config.yaml
model: "model that answers yes/no questions on an image's attributes"
dataset: "analogue clock faces"
train_examples: 97500
image_size: 48
crop_scale_min: 1
horizontal_flip: false
questions_per_image: 4
encoder_arch: "resnet"
encoder_norm: "batchnorm"
encoder_activation: "silu"
encoder_depths: [2, 3, 3]
encoder_kernel_size: 3
encoder_stem: "deep"
encoder_avg_pool_shortcut: false
encoder_widths: [64, 128, 256]
fusion: "prefix"
fusion_encoder_width: 128
fusion_encoder_layers: 7
fusion_encoder_norm: "layernorm"
fusion_encoder_norm_position: "pre"
fusion_encoder_activation: "swiglu"
fusion_encoder_mlp_ratio: 2.67
fusion_encoder_head_dim: 64
fusion_encoder_fused_qkv: false
fusion_encoder_bias: "all"
fusion_encoder_qk_norm: false
fusion_encoder_parallel_block: true
fusion_encoder_inner_norm: false
fusion_encoder_drop_path: 0.1
fusion_encoder_positions: "rope"
fusion_encoder_connector: "linear"
init: "trunc_normal_002"
residual_init: "scaled_by_depth"
optimizer: "adam_atan2"
lr: 0.0014
beta1: 0.9
beta2: 0.95
grad_clip: 1.0
cautious_weight_decay: true
steps: 12100
batch_size: 128
epochs: 15.9
lr_schedule: "linear"
final_lr_fraction: 0
warmup_steps: 2420
weight_decay: 0.0
Rows from block 5 of the image encoder of a small model that answers yes/no questions on an image's attributes, named by matrix and row number. Rows with one number belong to one channel. Each number is 128 + 32 x the weight over its row's rms, rounded and kept within 0 to 255. All counts start at 0. After the name is the row's rms in percent of the matrix's.
After each channel's rows are labels from the 100 images, of 14976, where the channel reaches its highest value: "top examples" is what is common among them. Only what is clearly more common there than usual is listed. The data: analogue clock faces. In brackets: how many of the 100.
# convs0: first 3x3 conv, stride 2 (encoder.blocks.5.convs.0.weight, 256x128x3x3, each kernel summed), inputs 0-127
# convs1: second 3x3 conv (encoder.blocks.5.convs.1.weight, 256x256x3x3, transposed, each kernel summed), outputs 0-85

convs0.216 102 [144 157 154 116 128  99  69 116  84 117  88 128 133  99 117 135 143 178  53 167 168 141 136 137 128 124 154 143 151 116 180  97  75 117 157 155 106 165  75 152 114 186  90 106 110 133 107 159 148 112  51  89 141 131 151 159  61 101 131 139  65 116  95 117  88 128 158 100 126 158 122 123 107 143 171  49 162 112 105 117  73  46 114 147 134 113 141 111 151 160 115  99 158  74 168 108 114 121 145 166  97 108 132 120 100 114 108 121 114 130  79 114 114 115 113 105  91  47 208 135 141 104 120  61 149 135 134 168]
convs1.216 103 [126  91 193 170 152 150 117 186 143 185 202 172 142 160 124 159 105 111 107 131 137 163 160 143 134 105 155 143  76 104 125 153  65  95 139 134  76 131 138 133 141 165  76 121 147 150 166 126 132  37 134 137  96 149 135 167  93 165 160 181 132 130 133 128 156 153 140 148  81 139 141 131 123 171  70 136 131 143 151 149 116 115 137 157 143 108]
top examples: hour 5 (44)

convs0.89 095 [108 135 128  84 114 166 173 198 142 128 109  68 185  80 126 106  84 125 116 124 110 165  96 184 124  86 116  70 115 152 139  80 119 167 162  70 118 106 116 142  93 104 117 172 108 158 121 130  85 110 138 122 151 100 118  91 128 115  88 150 191  79  82 156 210 103  78 130  90 114 106 112 102  92 102 108 154  97 159 109 138 142 131  79 127 168 120 123 112  89 117 107 119 155 129 165 165 120 140  95 142 158 192 105 142 117 114 141 147 150 159  86 134 131 116 151 224 130 140 203 137  65 170 131 151  90  94 137]
convs1.89 106 [140 173 130 121 111 129 141  77 176 150 187 115 185 186 124 196 117 117 118 180  73 135 137 155 146 110 108 124  88  97 134 118  99 121 205 115 143 165 184 109 163 181 152 136  91  84 125 166 100 124 109 147 121  92 110 144  89  40  95 112 134 166 120 113 130 155 115 200 132 120 149 170 180  84  90 102 114 172 177 136 219 129  55 101 110 112]
top examples: minute hand past 12 (97); minutes: 0 to 4 (97)

convs0.38 099 [ 94 102 135  82 111  66  89  62  93 129 134  84 149  82 131 121 147 125  86 129 113 103 120  78  77 184 168 143 162 121 163  76 113 137 116 111  74 118 114 139  95 140 129 121  58 107 107  91 136  74  85  60 137 125 115 140  98  41 128  99  78 141 152 115 124 164 141 127  94 125  82 108 128 114  78  95 137  55 117  87 123 120  63 170 200 111  88 113 108 113 119  98 158 115 142 113 109 121 147 122 105 144 132 142 106 102 105  99 128 129 122  95 101 135 125  99 125  86 172 155 152 147  62 177 144 116  77 183]
convs1.38 088 [ 94  96 148 116 105 140 161 185 135 162 122 143 150 155 105 155 158 123 149 125 146  94 149 138 116 114 139 164 101 158  91 122 154  88  82 129  83 145 149 143 132 150 143 151  82 146 144  80 127 130 150 142 161 158 128 107 109 164 135 166  80  99 170 141 135  86 134  93 123 161 133 102  28 173 133 197 116 100 110 135 106 103 121 131 125 127]
top examples: hour 5 (57); hour 4 (33)

convs0.247 103 [136  90  83 101  54 119 123 168 129 143 104  53 182  85  91  99 134 183 147 142 188 111 129 155 147 107 151 124  82 121 181 103 107 102 153  75  77 142  84 168  95  66 146 100 116 149 150  77 118 129  69 167 155 101 113  91 101 150 146  86  99 171 100 132 164 133 141 123  99 109 134 162 133 180 124 108 125 134 158  89  67 186  97 137 126 135 146 137 101 132 104  95 137 121  78 111 113 124 118  89 119  92 182 117  96 122 154  96 129 149  83 138 108 131 128 166 158  98 181 182  55 105 150 100 111 112  81 165]
convs1.247 101 [136 170 105 132 114 144 108 188 192 127 198  88 139 196 124 175 130 108 163 162 122 161 166 114 155 144 141 153 110 170 165 145 102 140  98 119  97 116 126 120 126 146 131 151 112 104 161 112 149 139  71 112  72 158 121 163  94 157 113 182 110  84 187  90 129 135 154 161 124 187 107  91 144 163 154 113 143 113 193 145  77 138 108 138 126 155]
top examples: dots (77); hour 10 (56)

convs0.93 098 [ 89  97  82 105  95 107 108 107  84 113  90 115  91  64 148  85 113 111  68 105  96 136  78 128 150  70 125 102 125 100 147 133 134  99 109 120 118 148 151 107 127 127 100 159 119  95  94 106 101  91 100  85  91  73 107  99 109 135 119  84 104 151  97 141  98  65 106  79  54  88  50  98 123 123  76 104  74  80  81  80 105  93 132 102 139  88 133 133  69 134  81 136 139 105 140 121 119 110 100 148  95 108 148 126  75 138  72  91 119  99  98 113 109  80  69 121 141  96 146 124 135  87 128  64 110  83 152 154]
convs1.93 087 [ 95 179 122 120 104 143 111 197 154 133 157  90 129 170  80 128 129 131 165  94 130 138 163  71 142 110 141 161 145 147  93 152 138 165 112  95 106 193 137 139 128 103 106 134 126 126 112 125 137 134 150 119 156 153 106 161  82 147 165 194  74 160 200 122 113 125 105 153 130 135 100 106 157 176 139 160 151 190 133 138 142 130 110 106 171 105]
top examples: minute hand past 5 (48); minutes: 25 to 29 (48); minute hand past 6 (28); minutes: 30 to 34 (28)

convs0.46 097 [ 64 116  96 131 124 100 133 217 107 108 121  73  87 149 118  71 134 129 123  94 136  88 123 184 138 123  94 127 110 108 181  91 119 142 123  81 104 125  88 129 108  62 138  65  70 163 138 114 117 113  54 130 170 104  64 106 142 171 108 116 107 128 126 165  93  86 138 150  56  82 115 111 160 163 145 165 124 132 178  47  96 158 109  65 123 140 124 167 122 117  98  78 117 142  90 155 130 119 107 106 160  46 125 116 124 177 172 132 118 142 107  87 109 119 139 122 104 105 133 158 106 155 151 123 116 104 109 109]
convs1.46 107 [ 94 238 143 103 129  98 126 149 174 124 138 121 178 185 126 187 138 157  85 201  91 130 180  91 168  73 155 122 121 118 114 149 143 149 154 112  87 119 181 122 182 157 162 123 124  44 170 124 173 133 122  80 108 140 155 168  76 109 158 132 145 155 159 154 149 104 150 153 115 154 101 156 156 136 107 163 143 119 182 171 132 122 119 142 105 140]
top examples: minute hand past 12 (58); minutes: 0 to 4 (58); minute hand past 6 (38); minutes: 30 to 34 (38)

convs0.201 109 [111 116 107 134  73  78  89 114 100  66 128 100 111 110 130 100  92 134  97 222 126 155 165 108 138 107 155  84 129 136 185 105 122  98  97  61 129 129 178 158 123  92 175  91 134 156  97 129 116 101 102 133 125 116 129 155 102  94 194  97 106 126 157 151  65 169 188  66 133 143 111 144 189 154 106 143 110  42 104 110  91 106  92 199 138 113 131 108 171 128 104  93 136 128 127 134 120  81 159  92  86 102 153 174 100  93 176  84 142 130 109 135 146 138 150 143 145 121 153  80 103  80 117  79 129 121 109 147]
convs1.201 090 [125  87 115 150  81 164 126 152  91 137 130 115  88 159 108 150 110 153 102 135 145 121 134 116  89 104  92 114  84  89 115 125 112 172 125  97 105 115 157 112 148 149 114 113 115  69 179 115 153  96  61 119 131 151  61 149 103 127  98 166 167 136 105  65 109 173 129 150 128 173 130 115 112 133 110 106 106 138  99 159 109  63  27 112 161 191]
top examples: hour 5 (57)

convs0.196 086 [139 135 107  88  77 162 131 122 109 147  90  62 163  70  96 178 104 109  72 144 122 165 136 123  77 104 150 171 104 147 145  58 135 150 171 120  95 139 153 166 105 133  71 111 146 134 164 147 111 101 147 127 121  94 125 114  96 106 158  94 139  90 128  96 126 155  93 119 141 126 136 111 114 131 148 132 131  53 131 115  98 124 104 166 117 128 117 158 155 161 127  86 155 109 147 141  40  74 145 108 148 134 199 103  96  27  68 152  62 175 136 126 131 152 113  78 159  68 106 130 120 141  89 116 144 107  73 149]
convs1.196 088 [106  85  91 137 105 165 125 154 151 161 115 149 125 103 127 114 179 138 202 151 134  95 121 159 156 147 130 111  93 126  73  77 142 114 112 141 120 164 137 103  75 205 127 121 133 115  93 127 102 149 125 180 103 129 113  95  90 148 151 156 147 145 117 122 136 100 101 104 130 141 155  96  69 142 151 127 134 113 129 135 138 194  75 115 100 152]
top examples: hour 5 (58); hour 6 (28)

convs0.250 100 [143  90 134 117 117 157 151 172 121  71  70 142 149 127 139  95 113 148 100  77 117  97  78 162 118 128 115  90  76 106 100 139  89 163  92  80  94  75  75 141  98 113 110 152  74 151  75 106 156 120  29 130 104 142 126  88 104 129  74 193 101 114  63  52 120 129  60 139 134 124 137 131 124 103  97  71 159 153 117 105  85 180  76  51 160 114 133 131 135  98  99 132 107 118  91 146 172 113 100 106 168 109 111  84 114 139 113 138 124 129  70 133 125  68 105 119 106 127 136 105 148 131 132 143 123 102 122 138]
convs1.250 096 [128 200 106 119  99 140 140 142 156 113 123 120 183 122 100 177  63 114 108 154  75 161 169 126 119  76 104  83 153  98 185 182 147  71 132 165 106 114 114 102 162 134 153 155  73  75 134 130 139 151 129 135 116 122  92 103 122 157 105 152 102 126 120 104 166 118  96 137 139 185 151 108 156 166  92 148 138 123 148 178 169 137  99 116  72 148]
top examples: minute hand past 9 (32); minutes: 45 to 49 (32)

convs0.97 091 [128 145 122 186  99  92 109  56 107 105  85 110 111  75  85 107  50 161 157 139 104  98  92  60 158  69 138 134 128 125  98 164 201  43  98 108 169 161 175 114 121 120  87 155 168 121  88 126 130 180 148 135  80  96 107 126 118 141 113 106 150 137  99 100 139 111 118  80  83 103  96 128 150 120 105  93 117 112  70 104 118 117 139 106 103 123 141 124  93 106 152 173 111 107 112 107 154  94 105  94  29 143 125  99 130 136  90  55 113  96 125 121 131 118 100 113 123  76 138 136 134  76 145  99 143  73 119 139]
convs1.97 099 [ 99 124  99 115 174 161  81 155 160  80 120 134 127 113 121 129 152 154 131 148 127 107 187  71 151 105 135 156 141 156  52 131 126 110 143  84 189 148 176 145 170 133  93 162  97 112 143 187  92 181 121 155 112 152 105 178 121 124 141 135  84 150 158 148 108  92  99 131 134 180  91 166 151 142 155 159 169 145 112 130 155 157  79  87 134 144]
top examples: hour 6 (53); minute hand past 11 (49); minutes: 55 to 59 (49); hour 7 (43)

convs0.83 113 [120 130 145  72 131  79 122 113 145  85 127 105 121  74 181 102 155 151  77 154  77  67  73 119  94 149 141 161 109 151 119 127 101  66  79 132 155 167  79 119 105 137 136 100 108 128  58 105 113  80  69 127  91  91 145 122 115  79 137  87  86 110 132 127 105 115  91 148 108 119 100 127  87  63  87 108 106 125 105  87  99 151 160 115 179 164 145  73  97 112  48 118 140  62 178 152 119  98 142 100  69 101 136 127 104  92 110  80  99 111  91 124 106  91  99 136  97  88 169  99 144 154 148 123 117  94 132 138]
convs1.83 111 [155 208 164 100 153 120 111 157 174 124 130 153 126 199 154 176 121 106 151 185 168 108 177 122  75 102 187 169  98 211 116 161 122 140 124 121  95 122 111 124 126 173 141 121 107 106 194 110 104 132 116  97  72 121 176 174 105 147 169 133 123 135 208 142  82 127 163 139  92 146 115 114 141 149 131 153 127 161 133 153 135 105 147 137 136 139]
top examples: minute hand past 9 (84); minutes: 45 to 49 (84)

convs0.217 075 [116 104 104 110  78 133 122 157  90 145  96 164 131  52 113 152  79 111 153 155 122 146 161  75  91 103 169 155 140 105 126  77 184 114  95 141 172 166 149 191 147  88  99 135 147  94 133 112 145 146 133  77 135  83 103 116 117  86 149  82  87 131 140 172 149  94 142  71 129  81  75 161 131 138 159  59  91 124 105  90  66 130 132 159 116 109 132 144 145 108 151 173 181 121 118  92  62  76 124  84 121 144 157 154 140 132  78  82 108 153 135  98 158 113 104 136 186  71 106 101 152 108  89 127 174  84 128 159]
convs1.217 086 [124  87 112 111 139 157 124 173 109 185  99 138 115  93 124 106 140 141 172 127 143  73 122 139 122 162 128 116 112 152  85  61 123 146  95 109 165 184 147 106  97 154  86 197 135 116  58 140 140 188 141 142 143 170 106 147  80 155 173 146  94 119 124 121  94 112 119 176 107 157 126 158 132 173 166  74 100 135  88 106 127 168  45 105 114 143]
top examples: minute hand past 12 (45); minutes: 0 to 4 (45)

convs0.244 112 [159 146 124  67 108 125 133 123  92  73  70 151 102 116 173 102  98 101  71  81  74 103  60 145 116 132 129 138  78 140 113 158  88 136  87 109 137 133  98  87  98  81 114 122 128 119 111 160  94 136  23 104  53 113 113 130 100  94 126 112 143 113 112 107  80 123 129  81 102 124 134 126 112 114  77  82 144 132  95  91  62 156 137 120 160  95 120 121 105 122  88 114 139 142 137 148 173 102 133 106 101  99  77  65  95 133 111 118 144  89  19 179 104 104 126 128 115 165  93 118 136 102 144  90 147 116 140 101]
convs1.244 104 [144 167 148 105 133 143 126 109 119  96 129 145 188 160 112 177 133 108  89 108 104  55 179 112  96 111 146 182 117 148 165 154 156 103 157 138 136 110 168 123 155 119 137 114 110  95 130 122  82  94 103 156  78  84 106 132 141 123 139 188 134 117 170  97 132 169  97 145 148 177 123 114 127 108 116 120 158 109 143 144 129 116  66  81 126 112]
top examples: dots (89)

convs0.142 079 [ 89  82 111  83  75 153 125 137  85 169 128  30 128 136 108 102 183 131  73 134 122  98  51 129 122 173 157 125  97 108 110  71  78 126 124  87  72 152 117 141 120 127 160 131  62 105 142 109 104  62  93 124  99 141  97 162  28 138 172 128 131  84 164  60 147 147  88 126 111 168 114  97 130 110  81  88 162 148  88 112  84 146 128 144 149 141 101 137 136  85 100  99  96 126 116 104 110 121  70 131  80 100 114 137 104 137 144 149 103 137 103  58 140 137 134 137 119 123 127 149 104 171 116 116 123  87 112 133]
convs1.142 101 [104 144 152  78  91 122 122 157 202 111 120  83 140 179  89 157 145 146  98 156 121 102 171 107 112  99 107 119 111 136  60 168 102  99 185 138 149 123 158 115 129 174 162 131 136 115 141 126 125 158 129 151 113 194 156 131 109 129 167 116 161 159 169 161 144 102 163 176 110 173 133 116  95 141 141 180 134 150 124  97 148 172 147 157 103 115]
top examples: hour 6 (26); minute hand past 3 (26); minutes: 15 to 19 (26)

convs0.16 113 [ 86 139  82 158  72 104 100  83 122 128 123 113  78 142 105 142  90 157 117 203  76 113 133  86 160  74 121  21 102 168 153 141 180  75  99  79 108  98 150 143 103 127 167 117  69 164  81 149  91 119 160 122  97  90 153  91 107 133 152 132 130 150 142 117 147 125  91 101 159 101  89 157 137 151 165 161 124  82  87  77 149 126  88 144 124 135 119  59 106 154 171 140 131  94  81  77 143 115 137  93 115 179 116 149  91  97 118  91 117 121 166  95 128  66  96 154 125 119 175 133 127  79 117 121 105 109 111 128]
convs1.16 107 [114  72 133 136 150 133 117 193 177 127 166 127 102 204 145 148 108 151 133 118 128 146 119 125 150 112 142 141  87 182  38 140 137 107 151 100 129 184  94 135 122 185 125 114 110  80 143  80 101 119  94 149 107 192 181 115 104 164 148 152 193 140 159 114 145 144 123 121 129 174 105 151 143 183 111 131 105 140 109 151 143 128 107 118 129 142]
top examples: dots (80); hour 12 (31)

convs0.29 091 [100 106 131  86 105 126  88 152 174 199 146 117 151 110 116  91 164 125 155 110 137  94 128 103 151 131  97  90  84  99 105 109 139 124 151 132  64 120 122 123 108 136 158 149  51 156 112  78 109 127 150 161 167 107 120  81  66 117 101 114 157 160 118  85 198 103  91 172 120 104 128 131 142  71 174  96  84 141 136  42 146 179 124  82 123 145 113  53  93 100 144  98 101 112 102 105 113 127 108  97 161 157 123 114 138 107 157  82  81 112 155  50 139  69  94 147 152 119 152 120 105 104 128 177  65 151 135 117]
convs1.29 086 [121 102 154 161 145 150 132 140 169 109 121 120 113 170 115 148 100 118  96 145 131 143 144 139 159 135 143 152 131 102 104 161 170 163 132  99  95 127  61  97 129 127 166 106 148  73 108 158 155 147 147 111 117 151 169 186 118 124 124  95 160 103 179 111 105 110 102 153 131 120 134 109 126 129  93 133 150 148 144 166 109 151 114  94 101 117]
top examples: minute hand past 9 (79); minutes: 45 to 49 (79)

convs0.181 073 [188 112 180 137 128  98  91  96 131 115 166 107 112 125 126 102 153 138  94 153 123  88 167  96  94 141 176 168 143 116 169  64 103 104 109 137  69 165 143 141 121 147 114 110 120 144 112 159 118  74 123 134 150  99 138 155 125  59  47  88  95 167  87 138 106  89  98 128 128 121 150  94 166  76  89  99 151  64 132  99 170  82  76 163 180  92 104 148 152 112 149 121 105  82 122 147  95 159 175 122  98 158 143 133 119 125  39 116  78 162 154 172 142 105 141 120 134 108 165  88 156 149  74 133  74 153 104 159]
convs1.181 080 [127  91 119 153 151 150 142 132 149 140 173 146 113 129  73 165 119 118 131 109 107  87  74 187 143 160 157 162 161 147 121 144 192 140 149 143 137 150 115 105 164 108 166 126 134 102  94 106  95 133 113 136 133 130 158  67 132 117  79 137 147 122 133 143 119 130  84 131 156 135 155 113  94 105  90 160 117 137 141 167 146 116  89  72 127 178]
top examples: hour 6 (63); minute hand past 8 (30); minutes: 40 to 44 (30)

convs0.224 108 [104 171  67 106 106 129 120 154 163 158 134 130 115 144  80 114 102 150 153 119 155 121 136 126 175  79 148  68  87 135 154  38 124 152 172 128 129 116  91 115 124 132  94  84 128 153 134 129 129 100 137 176 165  75  96 108 135 111  69 101 146 174 103 108 172 133 114 141 110 112  54 166 134 141 143 161  98 140 172  63 110 137 120 108 116 130 136 132 110 110 123  67 101 110 111 115  51 126 164 125 154 103 151 117 129 120 148  90  47 184 105  54 149 174 148 148 195  92 148 131  46  99 124 132 102 106 149 114]
convs1.224 102 [142 140 104  71 174 170  88 118 156  95 167 112 161 139 146 159 115  88 150 149 134  95 139  92 110 130 108 138 108  91 113 163 124 115 122  81 165 112  80  86 141 185 154  91 106 100 114 123 101 108 152 182  86 125 104 132 138  97  98 134 171 111 102 140 165 109  99 126 102 152  43 156 116 119  86 124 158 131 140 112  70 140  57  82  92 120]
top examples: minute hand past 12 (53); minutes: 0 to 4 (53); hour 12 (50)

convs0.127 094 [118 102  93 111  72 119  76 132  84 106 112  59 150 125 142  89 135 110  87 155 165 145 111 140 121  98 165 121  86 136 150  83 137 115 132  46 116 130 126 119 110  61 116 124  88 128 129 116  97  80  87 108 157 106 120 134  60 130 156 129  75 157 150  78 105  70 120  86 112 111 143 147 119 112 133  59  95  98 121 101  92  68 125 196 148 125 134  93 157  83  96 139 106 112 132  78  64  68 152  70  92  91 183  89  85  99 118 125  83 140 132 128 112 151 123 127  97  88 119 112 100 162 110  88 106  79  92 138]
convs1.127 109 [138 188 113 130 105 105 112 121 234 119 109 101 174 167  91 144 106 127 166 177  94  93 114 124 117  52 132 100 132 172  93 151 143 123 145 144 155 181 163 126 179 194 188  93  95  95 177 119 107 106 124 140 108 140 131  76 116  93 156 144 137 177 145 186 209 106 151 140 168 158 120 125 127 118 129 163 131 147 102 170 168  90  76 120 119 118]
top examples: hour 6 (49); hour 5 (25)

convs0.60 092 [ 86 162  75 128 151  99 184  80 107  82 112 179 163 124 117 110  84 114 106  83  98 164  77 102 145  64  84  93 100 148 137 165 118  87 125 141 171 116 144 133  98 112 119  93 183 125 103 198 108 171 118 111  95  99 101 109 176 132 118 142 123 128 105 106  78 153  71  64 108 116 100 123 146 142  53 132 105 109  79 157 146 130 127 115 132 116 100 126 142 145  96  82 141 176 143 148 143  86 115 152 134 115  74 113  88 157 136 145 133 101  73 197 102 132 150 118  75 100  91  99 119  79 165  95 178 112 193 121]
convs1.60 103 [147  67 142 134 207 123 117  31 151 102 146 223 107  91 128 112 100 107  99 131 107 129 156 142 123 167  71 141 142  80 145 145 130 142  96  92  63  96 129 118 161 144 142 151 141  90 131 128  76 129  73 177  86  63  83 137 149  64 105 145 143 141 116 120 133 155 111 150 162  93 116 102 161  30 104 131 177 159 156 152 128 140  46  80 104 183]
top examples: minute hand past 5 (31); minutes: 25 to 29 (31)

convs0.10 105 [ 88  83 123  93 124  95 131 187  88 142 109 139 119  90 101  93 191 103 128 157 194 142 129 152 152 154 188 131 131  78 152  80 119 119 133  67 107 132 138 157 161  39 154 121  79 131 168  91 151  82 106 141 160 131  70 100  99 142 150 123  81 133 125 108 130 157 132 129  89 134  82 141 120 142 167 155 123 160 143  49  92 163 161 141 165  92 110 140 137  50 128  81 151 120  73 135  81 151  92  81 113  65 177 162 140 141 131 140 134 137  95  94 147 178 136 135 148 116  90  80 125 162 158 131 116  99 102 121]
convs1.10 091 [ 81 150  65  88  65 122  39 121 176 106 101  92  79 116  74 148 133  93 137 140  94 128 180 107  71 134 111 100 135 116 124  90 150 135 122  76 139 104 103  83 109 148 102 106 105  95  86  93 170 165 122  94 119 152 117 137  82 109 161  67  65 108 107  91 119  66 181 127  83 140 110  92  87 115 166 118 101  70 113 129 158  83  88 143  76 186]
top examples: hour 6 (54); minute hand past 9 (42); minutes: 45 to 49 (42); minute hand past 3 (27)

convs0.186 096 [ 97 126 122 151  91  73  67  67 128 128 149  82  97 114 138  78 113  84  97 187 122 126 116 102  86 117 189 126 166 122 167 113 162  84  89 116  88 144 179 153 126 106 135 135 101 110 128 124 120  97 138  77 141 141 131 133 131  96 138 113 107  98 190 120  95 138  96  76  92  85  80 115 135 135 173 101 102  28  87 112  93 127 129 191 125 165  96 153 127 122 162 160 167 102 117 108 104  61 147 108  66 131 143 131 120  46  97 136 135 144 144 115 174 143 132 139  99 107  82  96 167 133  60  99 132 124  89 116]
convs1.186 097 [ 94  81 108 170 114 154 123  97 213 155  96 130 128 152  84 129 150 126 158 135 113  91 164 143 142 133 147 139  80 183  86  73 148  97  88 107 114 168 151  82 117 210 134 118 139  85 104 125 141 128 117 174 130  88 135 138  86  84 170 114  85 114 126 209  72 122 110 132 111 149 146  81  82  85 155 100  99 119 126 128 181 151  88 134 150 121]
top examples: hour 6 (65); minute hand past 8 (26); minutes: 40 to 44 (26)

convs0.9 085 [ 80 116  84 125  59 106 109  79 104 124 134  93  96 131 105 100 126 146 104 182  93  96 155  66 141 127 108 119 131 129 153 103 117  79  98 107  78 153 156 140  81 103 165  58 113 147  84 139 104 151 129  97 117  46 135  79 182 100 150 152 106 115 131 148 106 134 108 107 109 158  88 142 171 147 140 146 144 102 133  92  87 120  54 181 105 117 106  83  84 154 164  79 119 120  81  69 151 171 111 128  89 115 115 121  87 113 135  60 124 104  97  78 151  68  98 149 126  80 152 149  82 101 118  89  95  99 132 113]
convs1.9 103 [126 109 133 101 141 120 118 148 196  98 166 171 105 223 117 188  88 136 126 134  97 133 144 142 171 154 196 151 117 233 115 150 163 119 102 130  88 183 122 137 149 158 138 139 102  83 133  85 113 143  73 134 129 127 131 111 106 123 124 172 121  79 214 106 118 141 153 160 127 120 127 131 140 140 101 142  93  93 121 120 115 113  92 125 110 139]
top examples: dots (86); hour 10 (30)

convs0.33 105 [175 156 146 134 156 106  92 141 104 123  49  90 113 148  98 124 181 123 139 116 193 141  83 155 150 114 101 172 118 148 155 112  72 141 126 150 110 177  87 100 151  97 136 124 131 159 128 141 161 108  54 174 135 134 129 102  95 113 101 166  61 184  71 107  96 143 126 140 117 137 134 139 113 169 174 127 162 209 159 108  95 174 112 109 154  67 127 125  88 152 112  97 128 163 138  88 149 162 123 115 159  54 161  98 105 160 143 115 162 132  65 145 123 134 134 111 121  44 134 112  84 142 137 101 134  95 197 109]
convs1.33 104 [128 140  72 152 130 162 186 170 122 172 159 151 104 150  69 170 152 158 117 172  75 186 184 132 180  96 161 119 124  91 165 168  99 115 117 172 129 110 102  98 164  98  99 125 154 103 128 114 172 106 124 147  87 191 110 134 137 155 113 162  96 140 168  80 144 127 125 129 128 145 132 106 111 171 126 123 158 130 215 141  87 146 109 163 107 141]
top examples: minute hand past 9 (87); minutes: 45 to 49 (87)

convs0.208 121 [133  93 167  64 128 126 103 133 140  99  85 128 140  99 132  72 153  72  77  99  70  94  76 127  80 151 109 135 157 124  85  68  89 104 109 110  91 119  95 101 107  92 116 109  79 121  67 124 148 125  59 154  73 118 116  92 150  96 109 130 134  91 126 139 123 139  94 169 124 132 113 107 112  41  75 137 138 125 119 112 110 120 152  89 202 127  92 131 123  82  78  97  84  96 100 135 113 152  96 121 101 112 127 114 132 110 101  56 101 100  74 104 126  75  63 110 147  87  92 116 147 127 139 125  61  99 131 123]
convs1.208 116 [ 87 190 133 105 130 125  69  67 144  95 129 166 150 207  88 119 111 129 144 162  71 110 189  88  94  84 131 127 106 142 138 179 120 124 138  81 120 132 110 148 118 132 150  90 114 101 136 144 103 115 156 111 132  60 125 169  56  91 157 160 107 101 187  98 105 123 116 127 100 105  65 111 120  80 130 208 172 144  89 164 124 138 115 108 136  93]
top examples: minute hand past 9 (69); minutes: 45 to 49 (69); four ticks (51); hour 9 (42)

convs0.205 077 [ 82 134  59 140 124  80 146 171 101 120  67 131 132 106  79 124 113 100  76 148 154 166 118 126 148 115 143 104  91 110 120  75  80 161 109  83 153  87 132 129 133  80 114 127  89 104 101 138 155 109 145 158 140 137  95  92  88 153 142 128  81 106 124  76  95 174 168 117 121 151  97 107 137 183 161 158  67 200 143  83 125 164 155 167 133 137 167 146 191 104 101 121  89 154 106 134  55 111 138  92 131  94 137 127 159 159 156 142 113 129  72 129 121 185 112 100  93  89  62 100 107 160 159 125 118  72 171  74]
convs1.205 087 [112 132 177 108 112  79  79  94 222 148 124 110 151 122  99 162 122 168  94 140 102 132 135 121 121  90 108  97 105 108  75 134  85 100 140 104 123 142 171 145 153 153 125 105 148 101  78 160  94 109 164 113  88 121 150 144 113  83 160 102 128 135  82 124 116 112 131 179  93 114 135 102 132  81 136 161 156  95 150 125 199  71  75  99 146 167]
top examples: hour 6 (52); hour 7 (48)

convs0.191 105 [ 70 161  87  76 101 151 114 133 128 145 136  66 152 118 107 146  61 167  46 130 116 155  95 133  86  49 125  52 135 165 152  72  74 158 145 129 123  91 122 111  85 157  85  99  93 139 132 169  96 102  93 101 112  92 127 136 119 108 132 104 104 111 131 150 167 143  87  84 100 112  70 156  90 131 134 140 111  73 143  82  73 108 108 158 110 134 145 135 122 195 122  82 135 116 160 113 111  96 182 108 137 109 158  74 121  91 110 173 115 159 107  69 128 145 144 131 160  93 176 133 101  97 119  94 166 104 119 148]
convs1.191 092 [125 129 138 119 169 142 127 164 153 120 171 163 171 155 149 174 148 185  91 168 144 130 160 183 154 123 121 164  96 111  54  69 123 122 121 130  95 178  88 132 164 210 220 108  81 103 138  72 130 106 164 177 111 156 153  83  77 121 112 124 150 157 152 130 155 134 119 147 133 143 169 125  85 134 128 144 117 107 175 124 184 179 104  96 149 149]
top examples: minute hand past 12 (89); minutes: 0 to 4 (89)

convs0.120 106 [ 90 163  91 113  86  65 102 110 136 139 133 129 141 132 110  99 122 128 174 183 107  79 154  73  87  99 128 111 150 151 188 117 174  37 145 151 126 181  94 161  96 156 124  50 134 150  91 147 175 120 130  92  99 125 139  98 114  97 137  56 111 146 107 146 136 142 149 105  46  55 104 122 131 128 127  61 100  54 127  72 108 111 126 174 124 146 103  81 139 139 131  62 124 102 139  90 117 113 141 130  84 106 110 132 142  83  96  82 101 103 145 100 140 107 126 103 116  82 167 128  88 120 125 146 100 123 121 121]
convs1.120 092 [140 106 131 101 214 230 124 192 149 150 171 168  87 163 138 126  98 112 162 164 184 143 111 170 119 132 149 129 131 139  69 121  87 174 125  96 141 118 114 142 179 180 161 170 143 111 199 116 177 159  86 195  91 165 126 164 115 126 134 117 161 121 153 176 135 137 152 133 145 137 117 169 117 159 119 149 156 156 165 147 110 112  70 125 189 154]
top examples: hour 5 (36); hour 4 (25)